config.toml
model = "class-conditioned image flow-matching model"
cond_dropout = 0.1
blocks_per_level = 3
attention = true
optimizer = "muon"
lr = 0.034
momentum = 0.9
batch_size = 64
weight_decay = 0.008
Rows from block 18 of a small class-conditioned image flow-matching model, named by matrix and row number. Rows with one number belong to one channel. Each number is 128 + 24 x the weight over its row's rms, rounded and kept within 0 to 255. All counts start at 0. Numbers have three digits each. After the name is the row's rms in percent of the matrix's.
Before each channel's rows are labels from the 100 images, of 14976 (inputs lightly noised), where the channel reaches its highest value: "lies over" is the class under the peak. Only what is clearly more common there than usual is listed. The data: made-up road signs on poles. In brackets: how many of the 100.
# convs0: first 3x3 conv (model.decb.1.1.convs.0.weight, 96x96x3x3, each kernel summed), inputs 0-47
# convs1: second 3x3 conv (model.decb.1.1.convs.1.weight, 96x96x3x3, transposed, each kernel summed), outputs 0-47

lies over: rim (78)
convs0.94 090:136136149139185110139105120128198144122059177159113130125145121136173153157114099126151143150147142131123114132119104078148155140083151153126137
convs1.94 088:139129115096119147133141104120169107125120090100145127101117124144141108130077148136127123141083107097087115121126143158119112116105145117128140

lies over: face (59)
convs0.62 106:085127156131131137105136114108136123101148154158116098130125138106144170135144156156146155159159101116133088123104120093135118144143111147129067
convs1.62 099:166086161104140114153097155153110156147111092120123097157119137145115107114111113147150103137081173109123127129132094133128153138087149148146116

lies over: face (55); rim (42)
convs0.77 084:145119145120157127131140112129153155121158155034107132150145125145053124137139111138148145110128156132112156145123139071105106145119133138136159
convs1.77 082:153128139113127136143130132118098117163109097037137143106144147149078127125139145141132159143144106117088105100134128159130127136135097108103145

lies over: face (79)
convs0.72 081:142164148102134130106143124124095163088122110156112131111088143160151094154173119094108137150113112153165158123122131145122139121108144143088106
convs1.72 095:130138140107120083119155169141148133147102113120107140126107141116155120167105130122093172163085183166152135126092116139141123158120147147091147

lies over: symbol (52)
convs0.2 084:158128122132050116107117133137133110118136123173139152141112133113176086086129097126128113073125092137142140159129138134088122128122138135103139
convs1.2 130:126116119133059148135142129113110103116152135077127132182109113162111110112172127113181107116129115093138121137164155147094113147159131163108131

lies over: face (65)
convs0.82 077:129172166137063101095118128098124133139122128119126122110161131130173110104126163111124145133085114145108157080091126132132164098115140132124129
convs1.82 099:105140153115136146059125168117147113129157139161092167090134132112102132137105086133086162152091136130108157137099116130127147088107156159161136

lies over: face (60); symbol (28)
convs0.63 102:105161109107136130139112148150129118117113145134119128130148141129112134115116122164116086123140119132096140121053075121165056144155124101100153
convs1.63 116:121108100115135096127150121138129162192123152129120112138103119153124112127116126103064126159121142175102153114071103142120103145144103130109128

lies over: face (71); symbol (29)
convs0.92 102:129172137142146170121146146128120102146140082132105128181131114124122098131134081138064149117164100145118129127116150153137148145130091095083125
convs1.92 097:150188123148143137191149150131160114112161155147153124125147132141115132101144127095111120138109114114126100116140147089089132120152125158143119

lies over: face (100)
convs0.17 092:146117128086126118145086129117147121115143101142149116089115164134083096092123119168123080112077140107144111168157139139119118130167190114114166
convs1.17 101:124122119157130132088155162135149137148118149126128139113095133114102124134151144099131099130148148117119161118111109182110141097107102106156124

lies over: face (98)
convs0.23 083:082131127106141128110169110166140087126129140129079125184115127129113096124120134100107111130112149101147085145133108150153113123182089099077157
convs1.23 094:110088090144109131051122125124145121120121135128158115202146134174077121120134158197125121101124162114081151126130145090124130146135121097149101

lies over: face (56); symbol (39)
convs0.26 086:151146144139116128126163152127132149175149134138151143106114098136127124128130137146155142124126160148112162110114117089099153089161052032152119
convs1.26 097:115149139127161116127130100120095109085102124115078137144130122125138133117117115151158143179108117103148137121139123163156126132136106206096151

lies over: face (53)
convs0.78 089:111148124115093112105123150160194118141088117087126161096144146111174166088137124160135135096114103118138121121091153117088119157093110125086166
convs1.78 113:131108095137117118155101137137065104123114141159138135110152133180151125115153140140142104116180089105169127100131132187096136123142118126091131

lies over: face (94)
convs0.53 108:154105113184146117150156113104150166121137081129108013120144165156134125105134137113128120145179070136107117104135145136115157137139132104155144
convs1.53 092:123130148113143162102139121134123116122129130112103000124114112114139099133094154126144152176122119144129146127156123140134098112109136110143120

lies over: face (51)
convs0.43 133:115112149140137125179140133131148157110139132126151126129093126134124129136115144128120137113150129138174130124125090109131116139117109134141117
convs1.43 100:073101151154125143130129120128147150138156130129124174138099119125141124141108106124128115077131147123114143112142103137145084099111142171095095

lies over: face (86)
convs0.60 103:173147124115125140093165144084115093150139058135120119126110129136108129128141146106119151162137125183100107090100138125120150126140097146076121
convs1.60 102:132184134144140123145157185099110139161111120127154130174104156140125138147136178116172149127106125090145134114146119183119118149123118112128137

lies over: face (68); symbol (30)
convs0.95 093:167118138132148128152115158168114117110125144121172130148126107120127138165159125106186094139124126147143126144119129109148135150102187057160120
convs1.95 105:103141129112109123148146147080135124143147115154071127129136143132119100104132129139082152135143125090108168099103130143142130123157142185105145

lies over: face (66)
convs0.25 180:111145119119105108134128141139122138099131137120129255123146122109135144146112153143120113121103133149142141106113133147142128157138136133104124
convs1.25 100:157130153142127139150119098130135133139138138132134007118132106138141134143149129126121118162158124130138104123127137118111133140133151107086117

lies over: rim (63); symbol (33)
convs0.55 083:132137121104157151074134121103134101160124105122152131139126109157115127136097100118118104178135075123120095119145130034136119143126119155128132
convs1.55 137:110115160146150129097110133107112131115143098110146159135127141118150149119148080105134116173154093141143136134138144046157114135124173115124156

lies over: face (90)
convs0.89 071:126141136053150133102149128115138065121143095128131138092134127145155117152121134137108098128108134132089162131090128090100115113104128112091145
convs1.89 113:099136142096141138082148116125159075098173113137140152141142146138135102115134138142129096149154098149118182141112123165133134116133114119092128

lies over: rim (73)
convs0.4 074:147125085114156171126145110092136117118145108099114114101104117127118148117144097145117104145152133103086112133185115104126120112131150105089099
convs1.4 075:158102108107142111124127132115113140131145121177105157133138098161108155126120130144138109187168144138087135159138100108161110138143114118116122

lies over: pole (36)
convs0.9 085:023137170136088111102122140160123123133113104131082128150131135117142111117134150088102131099135108114135073114142144128111155141136097121111131
convs1.9 096:101150190153144121092136113151137123136184144145106135159148127134088172146133104169166154132129120101133100120138113115144140137119133109104151

lies over: face (98)
convs0.36 072:149136130120128110087121135119168125105107079140110137120091107100105115147139126094115109095093090129115146104129148085104115160068118152102102
convs1.36 113:127138154101188096101135163142079136159144108128124132115119117144157161171167099113106169149150128157165169124126138121167133125130159137125135

lies over: rim (67)
convs0.24 093:066165108112132112101130115127149162171123140115122133166103158141119104126156130155092113147134059133118167134128115140110119160104143154103117
convs1.24 113:117107059150124150131117064105138148145140126118125124090132089109137145127120120099087109124130092130132129120114126151117125100115109095088124

lies over: rim (65)
convs0.49 082:103117137096120130122118109138018150149125152134129125120128104185121111119088131120145127131145150105118114175134076186122138124145133135140117
convs1.49 085:150132091139153129151115121118088160100143096140076127130122144162141122150138114104112113139142107161130132129160175089110074120109156140117118

lies over: rim (30)
convs0.79 087:097108146103065150137134081147123104162179127070145147149137114114130152148109106080147105124114135097142104134116125167085106110135119145112104
convs1.79 115:102093158120135148133163093149108146140128108142191159112160108141133089159110144130124131112108099135119105098124160159073119113106108133148143

lies over: rim (67)
convs0.81 089:129135133153173114150113119139091138120133176053117120115124109052056154136195113113132124159148139138136124143134130092163118157106130152127137
convs1.81 096:103113115090108153143151099089135125117151100090137118141125128090100102126139153148117116089127106168093169103103115142097127104164105119134109

lies over: rim (46); symbol (27)
convs0.37 247:125132129083106125122106118119135150125146159147166133116183188115108148164133148147161118133180146178192136120165161114142175128138142135161116
convs1.37 083:142100152129139115150121161121119120118107136106128135133118179123118104115116140112146174163109154140118146105134126130119130128125129125134124

lies over: face (50); symbol (41)
convs0.7 098:148121107081150172118148144109141152108134161129141114157139090135143122173085113166120177120116116154114133099140138072171124125114142144109145
convs1.7 082:075119131170105115150110113150096162090085143106121147135140107082110118121150179107132144135125146130098115117119156144125111106113102154149159

lies over: rim (77)
convs0.56 092:138127130140094115116139122115180131153075166152126124114127126023137136100047118133141155160130144138110148145127076116115146111130139131152137
convs1.56 087:127168097141143111095128147148159123091117105101149145112098145045150118135097123126128113137128104112081152130133165126189116139101130147103128

lies over: rim (78)
convs0.47 073:147118121084039178103117124138112140150128105137146117176130127105129149133132093123134024079131115135159135107127158094061116122103131160124118
convs1.47 124:141113149115079097119121158098125145141139061100144134175155096124119143030098136107127136125144068132130143162121156051145125153121135125116110

lies over: face (68); symbol (28)
convs0.50 092:171121107112149140151125122104133113177122160128134119075122114123131054097135142106163140158126108107113117126138133112118124131124116097113161
convs1.50 178:169119136075187098155099117160116170152119143141146131102112104128083135127121126139095152166156122116136127156140116136154127151098119146109132

lies over: face (54); symbol (36)
convs0.65 086:171101139126166134100130163126109141142144126123157160092118117133148114127122161133148174137115110130132144136123146169074153130123107111158105
convs1.65 093:166173158121148110144123109128100101105070150143134107108165187105140121133141133128174098104140123084149089105133105123100125148151159169118155

lies over: face (66)
convs0.58 080:149133124140101114071088089081140168135119124135134124121133150125145126101127148076159136108139109133096152140122136122060137109115112118160123
convs1.58 105:129133166125124137085124172163165135110176152150113137145095109131105147140108090132201153099126123126114139130122154109077115129160140128160144

lies over: rim (84)
convs0.42 090:139156105135107142085127164166152133114151134143092130127122114113138149158182099142139136125163199122135130118132126170151136127121134184121108
convs1.42 058:178139093166123107149157059138082109153116158087154133107165137140119118088134144128149139135105109154133118101102121088128104108105132097111114

lies over: rim (63)
convs0.1 093:128108135138162094149115128121053119133128157174122120148141112105188133165170112109128135132124124119133106127130141091164132136072121132138135
convs1.1 086:119123083106116111131135126101099116094108074151141133098127131130131103124095167147111125102122143117124152100125113136081118102163131094142145

lies over: face (77)
convs0.44 092:159127099134124168148168153095107118168099144107164132102134108139104088155163099140162102134116097127142131174133111164128134126136123063150153
convs1.44 112:120128134138144115152129131113124138089151128142069127149153138117133129120128144166115158118130162122122147079110146125133152143133142210143089

lies over: face (90)
convs0.90 072:141080152166177118102135129118127134123113116108112137103137101176105121129125120142066127142153085141096092177126125146120156113114140121137063
convs1.90 098:131097095127152115115130147152138137118120126100116141115153120095140166134143087126088171141142071146119098203133112119161129118117160104155131

lies over: rim (56)
convs0.71 073:156096105156134102119098103160143086074141139141116131104156127135141129128130155073108084098125129114152160116094126055153138130121117107106116
convs1.71 100:167127102172138115100133191121144096099133119096141122156104106129130161165145121078119111147128087145153118101131156138160122124120140121127166

lies over: face (52)
convs0.73 071:118166141126064127148119125124104129135143107133116131169081151101069096111147119132117157123118104143092159119088107122146101142129154129105141
convs1.73 105:158133111141146116098137081168176137129145114148118110135097125140105143167096117120119165110113158167110128157130111123131109085137137142108144

lies over: face (85)
convs0.12 099:118119126134145115112095127161135109118137113126126127136134136121136138118101113137099119115128121137147191097150146152182112090127090085105109
convs1.12 132:116113101131097120200114137115117148119114147113149150081123105141144126090125141131113110152114156111129098158075092102142106142123124188185106

lies over: rim (75)
convs0.8 068:127119111044107146093142133128121079124105128139128116131115113110095149140117098132127101163152114121106101138133119090122123164141128124072148
convs1.8 119:138129114063143146072120110112144088114137112155134120162159132137142121134125121104148092164148084148108166099109119155115129151140122100075127

lies over: face (75); symbol (25)
convs0.31 071:105116134160104100138153144141106145114125105121118122162153116124112155072130097130143169101133124099136115067153140190067102108139071100104149
convs1.31 118:140130119128129113108136158126112097084106124112169133151094110128146116109135133139138104090188149078143101087110140183119161160133156086120130

lies over: face (57)
convs0.16 089:150117132141175120122133128146146123126101156097140111129155108151143110106139099099135087156149134103144112131124097143145112138108106146136160
convs1.16 080:133169127106117161150128117148156129101110107148112159112103111135156132130113127156146165098157147137143178128132144099098144165155131087104115

lies over: rim (51)
convs0.59 094:120130107153071139130138120078031136150136146185141126160121102182101123103101130153139097110124155138109130127117108146119138140137136099152147
convs1.59 074:131147108081148177153139162130098129134100123190126148116142139136128146113165132160135158164132141120168129131140102150117140131113099104162116

lies over: rim (76)
convs0.11 093:137118130131186137127142144110118150129135061098110121153146133118086121115128132113126186136087148120167163121131148138153119125113133161118156
convs1.11 078:152072121148130110146140133078131124118093138145142152121065090143115170092130112167129092134113176129133093150108115080164138104104123115168136

lies over: symbol (46)
convs0.86 086:096123106155159119122119121162150150126124166108165120150124112122150093158141133106088163113119117118080144119113124090135128151104172054143096
convs1.86 103:133111134131131105124137125094113095138122131110075128116180158126134115117116121127123109143186161132136121133128126147181123142171157191107140

lies over: face (92)
convs0.3 144:127122118114098162156140131122126135129134132117071135108109182131122135127123172131127118128147146128135154126115136149135127120109128181132019
convs1.3 096:111132150090136094145102144108118118130077147143170165095110135119112134131120109110115141078109124135170118173088112122139138131073147119183056

lies over: face (85)
convs0.67 100:142130110165124103103102092156124115059130109123149108186125132148127138091136107120150117157138138136127122118116141121133133181141126140154070
convs1.67 095:143131151120117138141123110151149120161119166136131162177118118124098120097106152116117120090115121116132113136132135112085116113161166111157133

lies over: symbol (73)
convs0.41 115:097113119133136109150110087128135169128113091135133133128119178110127098149113144078132136149145156119146132113129100123138082093133134126132163
convs1.41 061:141086126160089149175105131128117127138181124140113141134151131133101164118111165071133137135126117150143105115126117125148124099102210123116111

lies over: rim (46)
convs0.75 091:126127129125155119123132117139016141108116170155120136134124117113151135136147099121150170147128165142124151149110090086085134111118153124148141
convs1.75 076:129101127122158127137151121133024118156161083154130128137123145099136110121136153120141120100148093117121111117174156128125111110156084122123132

lies over: symbol (59)
convs0.20 090:124112102143067134137164173093138160174114153096118126138161137139144123139113125144120082140138128085159142127128135183178141106131130106131107
convs1.20 102:170131081123157125135131103148157185113143098130129135119130163125107132134128125175141109131142144110095137178153138124180147126142125112153127

lies over: rim (68)
convs0.84 079:095144147115067110072122114177121144118087118147170124147152138209130090129087125110126132108135120130113164172161134101145139117125127146137137
convs1.84 109:120140113119134129106130139123134117165133139165104144118126143024142162106154158111112153124139110142134106156125133111156138093128110140158082

lies over: face (54); symbol (40)
convs0.40 136:130145152123111106125102146159157139152153121124115089095123124152114155133134190126131117150137142096127122116166101113098109121121179200147058
convs1.40 088:119103121112114146104101115119121131112122168121101152127161131118086101120109106136140120140095140062104135128164130112143141107074162086136086

lies over: rim (44)
convs0.28 082:128157106139105098167124120127134129123105160176127130138144137084058111104170129107138096144133143112129117089134154174123134157147139131106128
convs1.28 070:135112120130161138104136149134142155105110094164119129121126120094104137179152122136087101148147102147085130116116122142113141114134107126114130

lies over: rim (65)
convs0.83 115:164124137124196159136117120143175088142132133163175146132150122119128124157130154132155136073148114080107133124149127131154111127138105153158153
convs1.83 062:140114109101100131137128130120075118089155139092077120125145097104106159165158141134144112159128174155150115122095099119127125123159174086112110

lies over: face (90)
convs0.29 093:166120194179125139176121136119109140139153141137148105110097102151101132108142098118140140137137166134135149145158113157137119154112162130143156
convs1.29 062:132111123123126138089125119128157151149109106097090070147139121128125137161119174147089123113124126128134134123141164127139129087144164106129110

lies over: rim (76)
convs0.10 077:105087113103121132090120137134117178122134115107110116102122107133092132148111154133144129141129078149115084149131140157088093153134166150117092
convs1.10 100:148158146119158112081121096142148136106185116146074160157133137097156185150147115115132160129146097162117124160138129124162132141130161107150154

lies over: face (93)
convs0.46 214:152121148148160140185131124131133121141113164135126119156151099125125116126120125123146154130125164117099164129131124157132118126134148141177168
convs1.46 047:102133090124139143139142162124129176124154092145106110150109137125121118094139160132135157129155094128141190156106103120134081151136101139119100

lies over: symbol (60)
convs0.57 097:145132185157161102141148142104155148111146130115135120142152107088112128130137067133114164115175194086136155133130122137135148089131147094145160
convs1.57 072:157095128120117174120146162087130104141130107139136131159126187161109159148145190102110131138087126161107119119137153089113102179127120113177126

lies over: rim (65)
convs0.68 068:120159118101171138075136105109125096142089099122112119144094142139111098153133111106121092156116160114148142106160147085117137162128093123090152
convs1.68 110:103142116109148153100123112149122109194149104146119143137149097141110163124143113149122134164097099142112150133143115137161146121119137102087130

lies over: face (100)
convs0.27 114:086133108173118129100121191104146113096159124131114141120116174102163163090117079184124092090111095116105115155124109110113122113129132138154084
convs1.27 108:110150120169107075140102147138131094167113132131147144116165121144163160100150075124166120105149131147095093147108119090127104116106126112174103

lies over: face (100)
convs0.38 089:012147126152084098132143114118136115143136098146082131131136130140131114102130122180118157149143106143159120162155119144108127118156093075085159
convs1.38 117:055133120160097094096126105116103129101116140129116118097112124136125122153129133134075117091117123157135104124135165174122132174156124119134175

lies over: face (95)
convs0.85 104:148129116130122148133138179090136113109104125132090125112107189128124137171100129177094054101077132118117095142116135128098121125128094129108084
convs1.85 173:121191121169105212150153208111134108110132130100159140140134116113151111162091109119081120104113160125114120104134138120108135110142141120125102

lies over: symbol (58); rim (27)
convs0.30 153:104114120145145136190140121158122153169138130109118082142119122175152121116107118103106137148118141123132115134135107184144076134130105177158135
convs1.30 078:091122105147129134082115143145163156155144180116152094162148110128132158156127140102111175144097087126142145115141122124126102097094100105095126

lies over: rim (88)
convs0.19 128:161133106129183138132136150141113137175170086155132124136111111139187128131125166150119156078157151123107110122157132152152194131142113165134155
convs1.19 057:117132123141106146134173188106148121137111145144122117126131122123115111125121116092096106156108115116137132154108095079094049105083141153122129

lies over: rim (26)
convs0.0 082:110093112159080102156106167127090115102154089107089142110159140148153158074159133121139161116103100130147097101146121151090126122131140120078119
convs1.0 111:141119123136096140127104159116151118121074104125179133111123103128143126098160136121171098123120118125138102118143138189098132152123107137086135

lies over: rim (32)
convs0.64 078:145146134131118105170154107109114138134136159074129122059132131151150146119103144129143114119117139117148078090131136193122129128158147130126149
convs1.64 073:162102130161149126096107120105134139128102123141101167126136121166171136169142099131127150103125102119116147124123105103134094113115101121098076

lies over: symbol (82)
convs0.45 126:152139085124113118147187146177121108134109121118094148111106139117112133131136084111130139154049102155116138139103136113143140144135095187168084
convs1.45 134:154132143125123178121073097108127157120124150131074129121103165144132097128162172141142099083127119103155104123098133095151113115107122149114111

lies over: face (87)
convs0.91 089:115131134084101154152098111144113114155069093128144146100134156114138092129114137116057134160116084103085150107146145106119151124107125092124117
convs1.91 122:149161133136089154184121104107123116143124140161135128115170097126096143116137128132060114104126138119113086110162136122129119129153121183125174

lies over: rim (75)
convs0.5 090:147152135159103130127144093126135125154165173033137115117128111186086124100100120126141126138134152124118149142129144142118103104148133123150132
convs1.5 084:113101138145166097120094143099115153104131079065155137111160107137184124156115140138122147101118144174120115138131128137150145140137134112088130

lies over: face (58); rim (28)
convs0.18 106:148110132097149137161146095130096126127143120205128107131130114152160123150115089146125179084111172102087134137101148110179128103140153152123163
convs1.18 069:164144129121114129119162142175127175108100098087106118139112113120079108142107152106114116184141130122102105103114127142125070102106114143147100

lies over: face (54)
convs0.69 099:138143128112130149199109159131115137123108129160179123138120089131138140099134154155120136158146107156133125121138185134146097145200108128138134
convs1.69 072:139120160126097139163138108131159101121084167101132136128115113113135134106139147130136118143120160144092144139108108103161130133186120136142130

lies over: rim (85)
convs0.6 066:127100126090110124125110111128133077106139135119135128133136115118144127112114118145125073121099120117091078120122123088114113144120130095076148
convs1.6 109:112122126111121144084124129117136099101124121133120114143153115152130132094083137111121093164128069144085106123145145143132122128136119107070126

lies over: face (66)
convs0.88 086:155141158129124145099108125168150141102125140181150111137142100105164091145112130139178179110140166134110147172141156078140138098112153149180180
convs1.88 082:099130118122136143142138098111182132113111081124129173130106157135149112116136091131110159118135098142110124088124107175118122165129107119090118

lies over: symbol (98)
convs0.39 075:131098128091037098070079119160130148109139065131141127098142129145136124108100139136140128139087109131157105111121158144139146123112122120121117
convs1.39 130:129112126140090115088154126115131095153181106125145149205096100135159103145114102118152088171140141103124105116120163141175179129161140128099138

lies over: face (93)
convs0.21 117:124138145163165097166123095118145127141118093161173042136142109141136134112126096133122150124133150147112081144140113151120128134145157092112194
convs1.21 097:163119125116102126117115164145112166138102082114119024151104155128113127157102159120152118153168122103163144128116122117120137136093127062157117

lies over: face (84)
convs0.66 093:136124135154181120110130115147118154130115152129170148159098131107135144153122081104124156122132129155133133137109114133141135140108054072154129
convs1.66 105:121143120151083132134103140142128143092115139144109103145129134138151127080107149156118112134116152127166122124115113129126121070147085200125164

lies over: face (73)
convs0.70 097:174102170133129111134121137133128143124109101136088141118108125109122115099143154097180144129124143143126060124128134143124132103129123104128103
convs1.70 126:135096092141113131131061140149135131099140134126156119102135137115116127105110092095136130105114135189156121138133117078104128103119111095137111

lies over: face (53); symbol (44)
convs0.52 079:152126111142178132093108096099122094074108122129111135109119122132116119107112155158148114119078148135093162140153125103157114096145139120112114
convs1.52 100:154122129142130164103148123101133115142151153140098138147132106126101169163084115113114134153190148128123117146136139112113133092149130066059120

lies over: face (96)
convs0.74 096:113122130146107173115116131157132127093125139136134124105130141088126127154110113105096109188133095125132145105120163153093144138093109053117129
convs1.74 114:098116158121158132151137082151136113121116126139157136127113127125136089142141137144122183089120097132119129140115103131124111123147114223162112